python train.py --loss="l1" --muon_scale="original" --steps=5500
Rows from block 4 of the encoder of a small image autoencoder, named by matrix and row number. Rows with one number belong to one neuron. Each number is 128 + 32 x the weight over its row's rms, rounded and kept within 0 to 255. All counts start at 0.
Before each neuron's rows are labels from the 100 images, of 14848, where the neuron reaches its largest size: "lies over" is the class under the peak. Only what is clearly more common there than usual is listed. The data: rendered roads seen from a driver's seat, with toy cars, trees and houses.
# u: gMLP up (value half) (encoder.blocks.4.mixer.u.weight, 768x384), inputs 0-127
# v: gMLP up (gate half) (encoder.blocks.4.mixer.v.weight, 768x384), inputs 0-127
# out: gMLP down (encoder.blocks.4.mixer.out.weight, 384x768, transposed), outputs 0-127

lies over: truck
u.391 [108 146 174 158 161 130 199  81  91 188  86 129  97 120  81  93 137 132  78  55  85  95 131 103 159 170 128 171 157 155 123  93 156  92 106 104 105 119  87 129 111 117 157 111 132  77 138 102 112 158 135 139 123 184 155  94  97 146 103 168 142 161 102 139  63 108 163 165 193 174 114 112 145 119 155 133  94 139 127 113 156 159  98 142 137  73 126 182 180 124 157  55 161 120 162 113 134 131 175 141  64 118 107 123 155 185 149 178 108 126 116 128 130  81 105 255 122  52  98 139 107 162 121 144  92 130 150  97]
v.391 [111 111 138 134 124 164 143 130 135 102 128  99 113 133 128 108  98 113 116 131  76 129 119 156  93 141 101  72  91 152 193 166 164  88 146  52 142 131 115 148 156 170 162 184 173  48 126 119  96 113 117 144 142 173  79 121 140 113 102 169 158  84 198 148 162 185 155  93 140 139 157 127  45 157 154 144 124 167 157 123 155 178  58 144 153 128 108 149 119 168 126 118 131 114 135 104 122  76 171 165 155 169  90 125 128 149 139 194 178 116 129 141  81 146  55  80 125  62 108 145 136 130  71 126  97 132  32 103]
out.391 [159 141 180 124  99 115  98 168 127  85  75 134 108 118 165 164 107  99 127 174 113 188 137  82 111 131 173 131  86 151 213  73 145 121  73  82 118  98  71 132 129 108 142 196 160  65  86 116  82 127 129 169 134 110 134 122 191 139 172 140 128 153  93  96 161  95 175 130  71 144 121 202 137 128  94 170 131 167 121 121 137 150 151 135 164 191  95 126 101 113  76 148 112 168  93 159 101 120 160 121 101 109 138 130 186 127 143  57 129 127 162 135 120 112  91 163 138 179 152 115 160 114 178 148 126  77 119  97]

lies over: verge
u.512 [141 100 166  95 122 159 184  13 164 148 190  74 143 145 101 167 120 140 117 213 142 162 186 118 110 173 140 120 191 146 112 167  53 108 172  99 158 134 175 175 123 126 123 125 180 126 155 135 151  87 149 121 111 110 116 141  82 153 106 127 157 120 127 103 164 173 150 180  78 113 224 122 142 134 100 116 161  95 127 135 138 117 167 141 147 153 115 112 114 151 144 135  76 143  67 124 171 130 143 152 148 177  80 149 102  76 125 103  88 179  81 131 153 162 114  98 171 154 115 135  74 139 126 192 122  75 135 161]
v.512 [155 142 156 125 130 170  80 144  84 127  92 210  85 173 157  94 111 109 159 100 163 151 118 127 170 189 110 108 137 226  90 126 107 154 135 169  91 135  84 150 154 104 108 184 165  76 114 160 131  65 115  84 122 191  78 164  86 100 128 122  83 200 151 167 172 122 115 121 126 163 142 193 137 178  83 129 175 116 130 160  36 177 147 136 113 126 117 115  63 134 114 214 135 122 148 131 130 100 155 120 136 131 144 142 163 113 104 146 112 138 104 155 140 139 119 148 102 151 164 127 121 110 112 129  82 169 142  89]
out.512 [115 188 152 131 105  91 106 114  83 146 106 108 113 139 162 103 103 140 117  90 117 135 124 147  85 182 118 163 152 129 107  46 113 121 102 169  85  87 125 199 113 146 134 104 123 153  91 151 166  81 179 135 142 147  97 154 138 115  97 118 140  96 141 138 167 139 115 157 143 147 151 182  91 139 159 133  74 117 109 160  89  50 111 130 194 166 186 107 174  88 159 126 118 110 110  94 175 120 110  81 121 134 100 187  95 186 150  96 124 143  97 130 150 126 123 104 158 163  90 160 101  35 159 114 179  92 158 123]

lies over: verge
u.513 [117 161  58  83 138 117 109 111  71 188 167 111 133 145 132  96 152 138 144 122 157 122 171 103 162 143 168 191 122 197 127 144 117  85  87 110 163 132  90 152  54 152  78 135 179  60 138  70 237 114 168 113 111 106 150 133  94  87  56  81 112 102 130 118 180 143 116 135 115 183  90  85 118 108  94 133 147 114 145 165 162 108 134 144 100 199 127 138 105 165 102 114 138 106 112 130 108 136 180 196 148 143 179 119 155  92 172 152  88 139 121 146 145 159  95 146  85 122 103  66  80 199 151 120 135  85 101 154]
v.513 [100  89 168 137 103 168 137 109 142  80 130  99 136 163 147 131 119  78 138 100 142 175 120 126 138 159 157  79  71 142 198  98 134 100 158 113 170 167  98 101 157 121 116 199 104 138 171  75 174 133 126 129  49  97 155 155 142 168  86 134 101 135 138 118 113 137 124 123 123 149 100 143 162 163 150 132  62  89  25 120 105 151 133 117 126 159 168 141 143 160 145 105 149 193 111 103 150 146 140  90 138 155 106 135 117 150 138 123 122 117  83 131 143 119  94 166  71 103 171 133 109 106 171 114  94 157  96  72]
out.513 [120 141 147 156 152 118 113 173  76 121  77 121  57 141 161  79 107 126 110 122 167 121 119 165 150 154 134 128 108  80 119 147 108  82 154 109  85 157 136 142 100  96  87 136 134 143 110  98 165 131 154 188 133 151 121 148 179 161  95 154 155 105 159 112  77 136 193 102 215 128 141 140 120 126  87 113 136 118 196  50 148 138 118 147  76 124 153 144 163 159 191 163 146 137 149  91 138 155 134 195 211 118 154 158 133 150  83 141 110  90 146 183 200 155 132 164 122 125 112 116  98 135 225 164 145  83  89  97]

lies over: road
u.435 [124 132 143 141 102 160 128 136 154  93  65  82  94 142 152 185  40 105 109  53 190 122 125  82 101 138 123 107 127 131 143 144 162 165 148 126 163 169 113  68 195  96 127  92 110 130 101 117 167 129 109 158 105 144 128 129  94 131 116 130 102 128  80 124  98  97 112 105 115 150 147 112 174 141  52 140 174 114 104 164 119 196  98  99  86 165 142 105 109 101 171 130 128 111 126  86  92 142  74 141 152  94 130 130 134 127 105  77  90 171  96  96 112 154 155 130 103 101 135 152 157 105 103 169  98 172 183  97]
v.435 [101 138 133 169 175 103 139 111 144  73 102  91 120 135 184 165 221 116  89 143 164  93 112 134  71  96 112 153 102 146  62 116 154 171 126 132  77 153 190 128 117 103  95 188 132 110 144 100 177 147 169 118 131 138 120 102 109  92 142 155 206 149  97 116 102 110 151 118 174 123 117 116 119 159  91 141 172 121  96 170 127 135 121 166 128 112 145 130 170 168 160 109 136 128 129 167 122 116 114 117 181 133 128 110 136 183 140 183 120 107  80 122  50  96 126  74  99 131 135 139 107 123 143 176 151 166 168 109]
out.435 [130 124 123 101 114 149 100 121 115 134 125 123 194 167 114 113  98  59 141 108 138 137 116  73 160 167 159 164 115 184 131 161 137 160 158 168 232 183  65 128 118 109 204 161 122 112  90 108 171 113 113 131 108 138  75 124 123 136 126 144 120 152 129 161 149 140 101 104 155 131 156  77 172 158 140  85 134 142 100 203  96 121  99 157 156 149 139 135 167 139  87 140 135  86 107 111 165 189 172  79 148 152 109  86  84 107 122 144 126  95  89 188 157 148 195 171  78  83 143 121 105 181 170 152 100 103  69 119]

lies over: sky
u.732 [138 121 135 122 183 116  83 171 109 116 180  85 155 201 149 124 162 164 138 139 134 125 121 128 139 164  89  96 151  97 109 121  80 105 180 113 130 153 148 105 185 128 132 128 110 151 119 120 119 132  68 155 109 101 119 105 102  93 187 104 189 152 101 135  97 114 152 139 122  96 109 110 106 124 117 139 119 107 132 132 182 148  99 151  96 144 120  85 175 124 174 148 137 108  93  86  84 125 105 140 100  92 100 116 150 169 151 130 119 127 176  87  81 159 117 109 119 174 187 138 166 169 155 104 111 155 105 126]
v.732 [146 178 143 115  82 134 112 139  99 111 123 157 116 141 136  90  95  97  79 111 167 124 156  90 115 143  71 112 117 151 100  67 122 197 120 115 146 101 131 133 208 159 126 150 106 160 182 123  73 143 111 107 120 147 209 193 121  60 151 135 187 147 132 108 160 130 162 169 111  84 131 136  49 154  73 118 173 139 138 179 121 156 140 147  98  86 105  66 156  97  88  80 182 143 131  94 191 148  93 156 157 101 124 132 108 142 150 108 172 128 198 126 186 124 107  66  79 138 167  80 177 177 113  78 103 138 113  83]
out.732 [124 144 136  98 117 121 141 107 152 172 132 110  85 166 128 157 114 143 117  42 161  99 145 171 131 125  93 132 106 124 112 117 163 177 130 123  84 128  82 146 134 111 131 128 107  63  89 105 135 116 116 112 177  97  93 134  59 113  96 161  73 180 143 133  82 119  57  88 128 118 139 211 147  88  61 186 148 176 112 159  95 157 157 213  91 189 116 144 121 128 140 106 147 160 132 156 172 104 184 135 165 132 179 126 153 147 103  71 118  79 139 103 144 155 142 133 151  94  83  95 105 123 116 193 228 149 164 162]

lies over: sky
u.335 [125  81 127  52 112 124 210 128 159 144 126 119 110  73  80 147 156 116 143  44 177 169 227 116 138 165 170 121  95 101  87 101 162 204 179  92 130 135 107 138 147 137 141 131 125 154 148 122 166 129  89 105  72 141  99 187 122 120 135 101 171 135 131 153 102 131 118 156 108 119 101 129  93 110 131 163 128 122 133  94 134  95  88 124 149 120  94 159  39 130  69 154 103  80 121 170 134 139 133 148 141 126  40 118 141 139  70 135 115  95 101  55 179 103 118 114 133 152  95 126 121 142 160 187 187 113 168  90]
v.335 [ 80 110 107 102 145 161 107 152 126 174 117 151  57 135  80 133 194 167 161  48 156 134 142 125 125 129 162  54 129  84 151 109  98  77  63 149 104 173  59 181 149  99 163 220  98 189 129 170 141 119  99 101 137  97 165 178 131  67 128 171 100 133 109 197 110  40 132 155  83  53 130 151 124 153 124 129  98 122 131 108 135 135 126  96  43  95  86 172 124 123 139 137 140 139 174 161 173 110 109 120 191  82 136 153 139 109  96 104  85 113 165 121 120 116 127 186 174 145 150  78 109 125  80 161 137 146 130 119]
out.335 [139  96 150 119 110 128 148 151 160 106 115 175 141 128 200 162 148 103 141 150 104 138 106 119 186 142  99 137 150  84 209 156 151 120  91 149 128 143 133  78  83  88  88  70 165 108 167 137 135 143 173 137 129 165  74  53   2 121  71 115 138 141 169 194 136 132 145 134 134 132 160 164 147 135 198  91 149 145 106 214 126 107 110  76 108 121 129 182 123 142 106 129  78  89 177 107 135 126 130 137 132 136 156 108 120 163 137 158  80 130 111 114  34 118 103 158 101 128 150 138  79 187 132 127 111  61 106 109]

lies over: verge
u.608 [129 113 112  89 150  89 189 129  88 160 147 181 125 173 123 139  86  76 129 141 115 140 141 137 174 136 101 176 113 101 151  57 157 181  66 178 154 103 108 191  91 140 112 154  85 140 153 136 125 152 127  95 189  84 184 137 146  79 138 114 150 106  83  88  63 105 124 113 112 151 146 114 156 126  62 117 121  89 105 164 124 166 115 143 118 180 167 115 154 139 142 141 173 136  81 150 160 139  83 118 104  95 152 171 106 124 120 136 114 104 159 118 127 151  96 131 122 110  95 154 133  94 149  95 120  85 147 126]
v.608 [115 166  75 141 171  83  97 141 116 123 111 130 114  94 139 142  93 204 103 127 126 158 158 137 184 121 132 181  71 126 129  89 112 124  79 155  96  98 111 143 100 150 101 104  88 115  61 130 119 153 129 139 163 147 126  81  72  87 100 154 117 128  68  62 150 149 151  91 137  98 144 120 102 150 140 122 127 106 171 131  49 172 128 112 155 162 146 120 143 165 169  97 159 122  92 147 164 105 175 150  93 121 107 162 108 128 102 174  99 115 181  93 118 139 116 135 109 116 105 112 115  91  75 161 124 100  94 147]
out.608 [ 84 131  63 134 132 131 102  84 144 134 181 156 124  65  75 134 129 134 132 136  89  99  92 167  84 129 146 108 179 136  92 166 125  59 159  95 137 197 115  90 167 108 147 121 167 108 141 167 157 124  92 121  64 154  94 139 122 143 134 119 103 109 154 176 103 115 145 179 119 137  71 115 127 125 112 135 127 119 150 110 183  95 112 102 102  76  89 138  96 155  98 116  94 164 174 120  75 167 112 131 102 163 129 122 117 152 144 190 145 178 153 106 179 132 162 115  82 159 107 106 120 176  72 151 155 138  93 138]

lies over: road
u.405 [136 141  76 131  79 178 201 170 114  98 147 118 140 166 170  93 150 151 165 125 127 120  76 141 154 128 136  89 115  95 165 185 148 164 150 159 125 108  75 105 127 112  84 175 150 134 136  57 132  87 130 143  85 160  93 117 149  97 109 140 166 136 153 108 194 102 155 132  91 134 112 131 113 130  70 139 171  65 156 104 110 117 158 132  91 133 110 156  93 158 172 145  58 114  99 186 131 155 102 126 158 120 150 125  85 158  95 133 109 198 198 136 131  57 222  96 142 125  72 104 156 135 138 125 128 146 156  86]
v.405 [128 138 151 131 145 138 143 130 111 129 109  91 137 127 113  96 147 151 126 118 140  76 125  92 145  91 145 120 154 127 137  62 142 173  57 125 153 103  73 136 140 125 119 108 101 166 136 110 123 121 139 126 102 180 111  91  82 134 139 144 131 104 127 143 243 127  97 119 127 146 143 135  91 158  63 137 146 115 153 101 112 119 164  88 133 106 124 106  47 133 154 189 108 131 133 181 120 128 101 197 112 131 108 172 147 147 164 183  87 106  79 107 101  87 155  55 134 107  80  98 140 109 142 132 130 162 105 106]
out.405 [106  86 158 104 112 159  55 122 145 143  92 158 147 158  63  83  80 123 202 103  49 125 165 160 157 111 110 163 115 117 158 199 188 123 112  80 127  96 118 109 145 152 141 133 138 132 187 181 132 124  97 159  95 136 144 142 150 113  40 183 107 132 112  93 174 161 145 105 135 140 147 135 140 132 145 132  64  46 147 117  85 146 132 169  80 151 122 120 180 123  93 153 140 167  65 138 106 113 127 110 163  95  72 161 138 110 108 140 115  77 152 147 121 116  70 162 149  70 137 120 181 105  89  82 159 118 123 117]

lies over: verge; tree
u.562 [123 146 118 201 126 157 108 164  98 115 106 194 133 158 175 149  65 135 110 115 130 138 120 159 156  89 106 148 132  87 135 132 139 196 128 158 108 141 153 110 143 104 189 134  85  89 130 115 128 113  90  86 177 115 161 158  89 144 135  86 113 160 113 140  93 182 166 117  89 131 123 151  77 136 117 184 201 108 127 159  69 118 145 134 142 133 172 118 116 149 149 129 157 138  81 123 192 188 109 158 172 122 123 127 130 186 129 109 175 149 158 128 103 135 163 106  66  80 105 125  66 105  78 144 120 202 157 107]
v.562 [110 168  56 160 135 126  85 167 132 114 139  80 124  85 113 106 112 146 121 128 115 162 134 118 156 135 138 150  78 161 108 118  95 166  57  46 109 127 125 105  96  83 145  63 109 119 152 128 116 121 200 145 120  95 177 158 111  98 116 135 141 122 120  80 145 232 162 149  90 118 167 173 101 160 126 124 109 150 139 191 133 121 165 137 118 133 144 106  79 154 108 151 103 137  60  78 163 151 160 155 108 170 122 122 150 165  90 165 115 122 187 117 128 151 109 131 113  94  83 108  63 112  60 142 208 169  96 149]
out.562 [117  95 146  91 141 129 155  63 161 148 167 102 176 131 125 105 166 147 152 151  89 115  94 112 116 127 118 123  92 112 104 129 145  88 116 109 124 177 101 132 123  97 128 150 158 191 108 136 145 100 121 139  99  97 118 107 146  81 167 126 174  98 107 161 111  93  86 168 135  96 126 131 127 126 111  99  86 169 154 166 137 119  70 163  73 121  98 186 115 103 142 196  97 171 146 116 110 155 117 110 124 119 112 105 135  88 144 155  90  91 102 143 158 152 158  89 137 146 142 142 177 151 151 221 118 131 114 113]

lies over: verge
u.396 [128  91 108 108 138  98 151 115 100  84  74 156 117 122 109 132 127 169  96  87 122  91 184 115 170 141 159 141 189 147 148 129 181 118 116 126 171 112 133 133 184 117 126 139 116 205 205 144 123 149 150 131 118 223 115 135 100 160 121 113 109  89 119 183 154 151 110 164 142 138  93 200 120 129 113 144 119 128 167 101  98 135  65 170 132 108 143 169  97 117 137 101  92 102 155 156 190  32 199 138 132 108 162 127 171  85 124  62 177 142 178 183 110 109 155 125 131 102 174 108 119 133 110 206  52  69 164 113]
v.396 [126 164 150 120 121 107 159 105 119  96  41 168 109 125 130 121  89 124 107 185 149 125 129 177 126 127 148 122 144 178  77  95 139 106 156 150 137 145 140 140 107 195 138 152 116 147  75 140 146 106 145 139 142 183 157  68 122 152 103  52 110 140 143 120 140 136 181 115 154 133 107 128 124  88  96 138 193 111 108 128 146 145 144 121 107 173 165 107  44 136 139  83 165  91 113  99 125 182 118 111 100 113 126 177 102 101  96  85 188 155  86 128 111  77 128 114 152  86 193  99 183 152 182 114 142  91 165  83]
out.396 [127 130 127  96  61 144 175 118 125 139 175 121 135 174 121  57 158  89 123 135 151 182 149 127  81  98 138 159  79 164 127 186 123 148 146 118 169 152 148 153 134 150  98 119  97  66 130 174 190  62 165 131 116  93 131 195 122 131 128 119 149  97 134 119 153 127 173 146 101 115  65 155 132 136 138  92 135 131 119 162 163 173 158 168 140 110 138  94 181 175 148  92 144 115 154 149  58 138 129  64 126 168  96 114  93 146 101 139 135 128 128 143 145 130 138 108 113 109 120 173  93 116  83  69 151 110 115  71]

lies over: truck
u.644 [181 112 163 155 143 100 138 107 152 149 121 105 136  95 139 168 148 158 102  84 101 156  75 125 104 118 149 122 115 108 162  95 100  80 127 129 183  53 123  96 117 139 148 138 118 135 136 170 108  71  66  89 149 169 120 137 144 161  89 177 112 130 102  95 101 182  90 130 163 146  60 198 126  66 122 128  20  91  87 122 187 129 134 110 120 178 177 164 133  52 149 140 155  96  92 102 104 110  81 125 150  94 120 109 170 145 139 174 159 133 151 103 162  99  68 106  94 136 112 127 147 199 102  80 128 115 143 149]
v.644 [111  83 143  91 132  92 123 106 136 167 164 141  90 128 141 147 162 130 110  98 186  92 173 150  91  94 108 139 127 192  98  95 161  99 151 112 141 149 130 132 131 117  79 127  61 144 149 194 110  51 156 125 169 141 100 103 133 185 145 128 100 149 196 165  92 120 108 108 122 167  94 158 187 123 124 138 169  83  93 130 152 175 147 111 160 130 150 127 162  88 176 153 127 108 138  80 118  80 121 109 130 102  73 122  44 151 148 160 138  95 131  88  85 167 131 165 145 141 114 175 128 191 124 174  86 135  76 109]
out.644 [116 151  58  88  96 115 178 141  85  77 114 150 153 131  76 120 134 159 175 117 169 108 128 131  88 162 130 151 137 119  93 181 138  58 233 141 101 103 123 144 101 117 138 170 180 144  69 115 114 177 117 143 119 142  91  95 168 151 112  70 181 176  78 123 105 184  86 113  92 121 140 153 139 157 117 161 153  92 109 158 124 148 134 154  44 112 112 134 117 136 135 162 154 148 112  79 202 138 153 201 162 102 104  75 111 159 100  98 106 102 137 141 107 138 131 126 173 136  93 120 135 112 112 145  58 101 121  72]

lies over: road
u.90 [149 139 171 130  76  88 135 216 185  82  88 101 145 136 146 108 109 108  56 161 126 162 135 113 156 118 129 171 143  92 143  83  94 150 135 170 157 148 116 180 161 146 126 131 149 177 140 117  95 151 157 127  94 161 131 111 146  85  66  76 105 124 117 136 104 151  94  77 132 154 116 109 140 109 108  94 147  97 163 171 152 150  97 139 169 139 110 145 186 158 118  95  98 112  84 111 125  85 172 141 171 128 142 132 149 149 152  99  95 110  80  49 119 139 148 165  79 180 161  90 167 125 149 110 112  64 155 151]
v.90 [109 130 113 140 139 168  80  86  91 108  79 110  41 102  76  78 113 121 192 149 119 120 165 109 141 148 129  87  99 146 135 197 182 122 138  63  92  96 126 100 141  81 120 112 146 125 143 123 122  78 101 142 143 141 173 129 137 161 154 209 164  74 151  90 152 102 134 243 101 137 128 155  97 166  88 144 107 194 105  93 103 100 134 166 105 107 131 135 112 132 187 130 117 159 169 153 140 143 106 127  75 141  79 155 139 127 123 138 116 127 126 146 139 112 102 111 128  91  93 137  61 163 100 154 161 167  86  92]
out.90 [121  88 179 177 117 136 110 186 165  67 137 116 146 138 147 135  96 113 114 115  89 125 148 103 147 102 140 189 142  67 171  96  85 137 143  88 139 112 142 130  50 157 168 158 169 213 130 133 169 176  78 136 128 155  57  53  95 127 144 107 166 109 139 168 144 157 113  34 115 137 152 128 157  95 106  95 110  94 109 176 175 109  90 102 224 138 131  98 146 165 104 129 153  89 133 148  95 142  45  89 168 116 148 143  83 159 107 143 125 128 181  60 149 135 158 163  95 152 131  98 155 138 114 147 130 156 143 146]

lies over: verge
u.544 [183 103 166 155 111  93 103  98  61 145 144 108 155 113  96 144 214 136  80 151  78 111  93 115 156 154 162 153 134 100  61 156 120  74 136 116 103 130 101  74 130 106 143 162 174 176 109 213 111 111 115  90  40 121 162 121 169 145 130 132 128 170 129  89 182 162 199  91  97 122 181 166 105  80 117 152 121 163 161 105 128 175  76 136 158 114 154 138  89 152 160  91 123 196 110  90 152 122  97 154  54 117 100 150 158 149 153 113 151  80 135 117  92 102 112  92 125 195 105 138 111 170 132 148 101 153 122 119]
v.544 [133  88 113 144  90 112 118 165  74 168 142 173 112  45 131 128 144 141  65 138 130 135 143  72 195 143 139 196  93 141 122  97  99  86 140  79  78 155 154 127 168 155  93 124 174 166 169  82 150  83 151 155  55 135 138 120 157 118 101 120 151 113  99 164 139  97 161 138 111 193 142 114  75 112 139 112 156 142 146 123 144 134 137 151 127  88 167 135  88 152 111 104 125 162 122  74 174 112 140 146 178  84  82 133 151 130  72  59 149  52 101 136 155 128 117 146  82 157 128 153 110 167 136 166 130  87 136 134]
out.544 [ 96 174  77 154 185 184 149 107 119 163  64 140 170 166 129 138 139 169  61 146 156  95 115 141 157 179 104 121 167 161 128 151 102 126 192 144 117 104 159  96 127 141 104 103 102 144  96  98 122 127 125  85 151  99 133 153  70 164 122 111  88 115 106 126 147 153 157 123 126  99 142 112  81 129 135 149 104 149 107 167 138 117 145 132 107 164 201  86 151 156 130 129  93 116 161 187 114 109 125  86 111 153 115 155  99 100 130 153  92 192 105 126  99 174 172 130 148 109 163 113 132 109 146  92 167 197  78 180]

lies over: sky
u.621 [141  99 146 131 169 105 101 124 111  57 154 167 149 148 145 107 157 131 131 131  76 108 182 132 122 147 133 118 169 139 147  90 110 124 125 153 135 143 152 149 142 118 181 147 106 131  79  96 142 162 112 146 145 169 148 199 121 153 104 178  75 171 129 150 163 100  83 183 101 123  86  63 120  98 198 154  92 114 179 117 103  86 113 171 137 109 125 172 118  88 151 121 133 137 152  89 109  52 131 137  72 181 191 124 131 151 134 158  81  88 121   5 118 188 182 133 109 139 134 131 146 102 152 187  95 188 149 116]
v.621 [116 132 115 184 176 106 138 153 163 113 144 142 124 118 152 103 104 157 109 173 114 142 138 155 137 115 144  83 109 147 107 116  87  89 114 134 121 104 113 113  94 104 127  83 106 147 109  63 163 168 126 129 162 196 126 139  87  88  70 144  84  90  79 148 141 182  67 134 101 103 149 125 102 131 103 115 155  97 184 146 124 127 142 129 134  84  84 168 141 156 136  56 116 139  93 108 161 107  97 192  89 152 131 112 119 152  82 152  56  92 135  71 141 139 100 111 112 109  93 117 101 156 152 157 154 149 112 158]
out.621 [161 121 166 115 142 149 168 155 112 152  83 199 185 129 159 152 107 138 128 111 134 101 100 152  97  96  76 153 140 107 122 144 139 149 133 168 120 103 114 198 189 114  98  68 144 124 149 141  97 114 124  67 138  79 115  98  25 115 156 115 124 138 125 143 113 159 156 135 179 144 155 190 148 118 133 143 161 176  90 114 168 139 134 101 115 186 167 148 165 110 196 120 120 168 132 148 182 173 125 164 134 194  98 141 149 106  77 146 180 201 115 178 114 108 164  66 161  89 144 154 148 150 156 156  79 101 127 149]

lies over: sky
u.108 [166 167 193 108 125 104 146 106  96  92 112 151 145 137 125 124 112 167 123 138 132 103 112 137 168 127 123 109 129 161 171 122 101 202 140  93  79 115 112 146  92 131 116 120  95 104  84 139  95 152 109 124 161 144 107  96 196 166 120  97 150  71 158 150 108  79 101 187 137 163  93 147 154 113 159 135 168 128 184 118 104 134 177 119  73  81 114 116 161  89 119 137 121 134  82 178 165 195  93  98 109 117 147 108 138 130 111 109 137 138 128 113  98  93 138 156 164 187 143 164 120 146  79  84 122 102 137 127]
v.108 [173  73 124 202 130 138 170  85 143  98 132 122 148 132 142 135 152 139 128 131 197  97 122 136  95 125  94 167 115  82  53 154  54  68 123  93 133  69 159 206 106  50  77 136 167  92 157 157 153  87 126 148 138  81 139 115 137 132 127 158 180 146 115  64 133 137 101 121 161 122 126  78  96 128 147 116 107 148  94 163 142  79  73 154 116  93 107 110 145 151 137  83 201  88 122 150 119 158  83  96  79 157 120 143 117 104  84 194 150 183 146 123 147 202 116 150 164 158 149 134  98 176  63 130 198 179  81 148]
out.108 [165 104 105 113 165 149 163 117 111  99 179 132  88 121 168 116  88  94 147  99 128 105 105  97 140  90 122 119  93 141 121 100  82 104 192 154 131  98 138 182  90 157 103  95 126  86 162 113  81 141 126 143 124  97  83 166 169  99 101 125 145 116 130 182 213 141 127 131 128 122 139  93 148 143 165  99 137 158 156 157 125 114 109 149 130 113 142 172 115 122  56 130 118 129 123 112 152 115 130 119  85  98 123 157  76  85  93 141 100 162 129 115 102 108 119 100 182 116 158 181 138 123 141  63  97 137 116 118]

lies over: truck; car
u.316 [142 154 104 117 127 119 105 128  97 102 185 170 184 112 134 113 190 159 139  15 131 124 152 114 113 160 128 185 124 143 141  80  95 143  98  86 118 131  52 125 162 144 147 174  94 113 149 158 117 137 148  95 112 148 153 165 166 107 122 130 117 144 155 104 152 138  96  89 129 185  90 128 169 131 165 160 119 101 122 103 151 152 114 141 160 135 112 137  88 161 157 165 162 102  64 111 121 124  44 137 101 146 167 138 120 135 129 155 127 111 132 164 162 112 161 100 132 138 138 147 176 142  91 102 132 106 109 107]
v.316 [151 104 119 131 105 165 107 146 125 125 100 138 105  69 170 128 171  96 154 106 121 164 144 127 177 165 144 151 108 109 159  85 155 135 151 123 181 115 120 151 165 132 169 120 172 125 122 148 135 148  83  98 110 126 169 109  68 117 142 128 206  73 196 128 136 155  95 115  89 124  92 119 117 141 132 110 142 121 174  93 104 121 114 117  88 105 160 116 160 136  82 182 141 151  76  84 162 163  85 115 120 154 115 131 144 155 163 142 113 171  52 208 124 114 149 121 212 148 130 143 191  61 118  99 165  62  98 141]
out.316 [118  48  93 169 115 116 133  28 154 133 152 157 196 163 130 144 148 131 159 190  91 149  99  89 116 134 112 106 120 159 120 156 159 189  99 128 175 106 158 111 114 162 102 130 143 161 103 104  78 124 154 224 157 182 189 142 143  89 182 105 124 128  94 148 106 151 102 141 128  90 131  98  88 126  85 102 138 125 102 136 170  72  85 118  71 172 177 118  99 118 200  83  98 141 144 128 162 193 149  99  98 114 100 133 168 114  79  45 141 147 115  94 113 145 152  83  88  87 142 196 132 142 123  90  96 109 147 115]

lies over: verge
u.538 [105 122 163  99 132  72 155 162 137 157 109 107 107 136 126 191 134 149 163 144 125 113 103  80 130 148 157 107 154 100 101 145 179 112 131 154 141 167 161 155 101 139 130 162 165 112 178  92 150 155 167 150 152  85 120 115  76 137 133 178 122  67  95 149 127 175  99  94 102 143 117  79 128  58  70 121 142 103 112 194  59 110 165 169  90  97 124 146  91 114 173  95 147 118 128 107 123  95 103 135 112  96 163 131 165 176 142 144 106  81 188 114 161 140 130 102 126 151 101 117  95  66 106 162 140 164 131  51]
v.538 [129 180 128 121 103 130 187 140 194 145  74 130 114 127 129  56 123  67 129  98 175 142 147 179 149 116 102 121 139 148 130 132 131 149 161 117 131 152 169 158  84 166 150 148 136 166  85 181  54 121 108 131 132 118  67 156 120  70 145  77 113 162 122 104  90  73 135  81 162 138 120 113 125  94 134  76 116  88 133 116 143 123 144 176 130 155 166 103 123 121 161 138 203 145  81  81  67 178  96 101 145 138 163 130 129 147 157 137 123 102 144 136  79 124 152 129 119 145 111 103 159  90 208 109 152 108 141 140]
out.538 [142 101 148 175 164 119 147 132 154 187  81 123 103 133 151 137 110 129 156 154 142 134 158  81 109 123  89 158 106 123 122 151 138  83 138 106 105  92 125 170  91  99 172 142 130 108 116  81  59 135  69 169  54 114 141 142  71  98  95 120 147 106 155  93 154 133 127 113  75 170  92 192 106 169  92 149 120  80 182 139 208 124 109 101 184 115  99  84 142 156  88 117 164 141 102 178 160 134 116 109 134 115 134 132 154 165 146 154 130 161 129 139 154 106 164 146 132 112 120 108 129  58 106  89 161 103 162 164]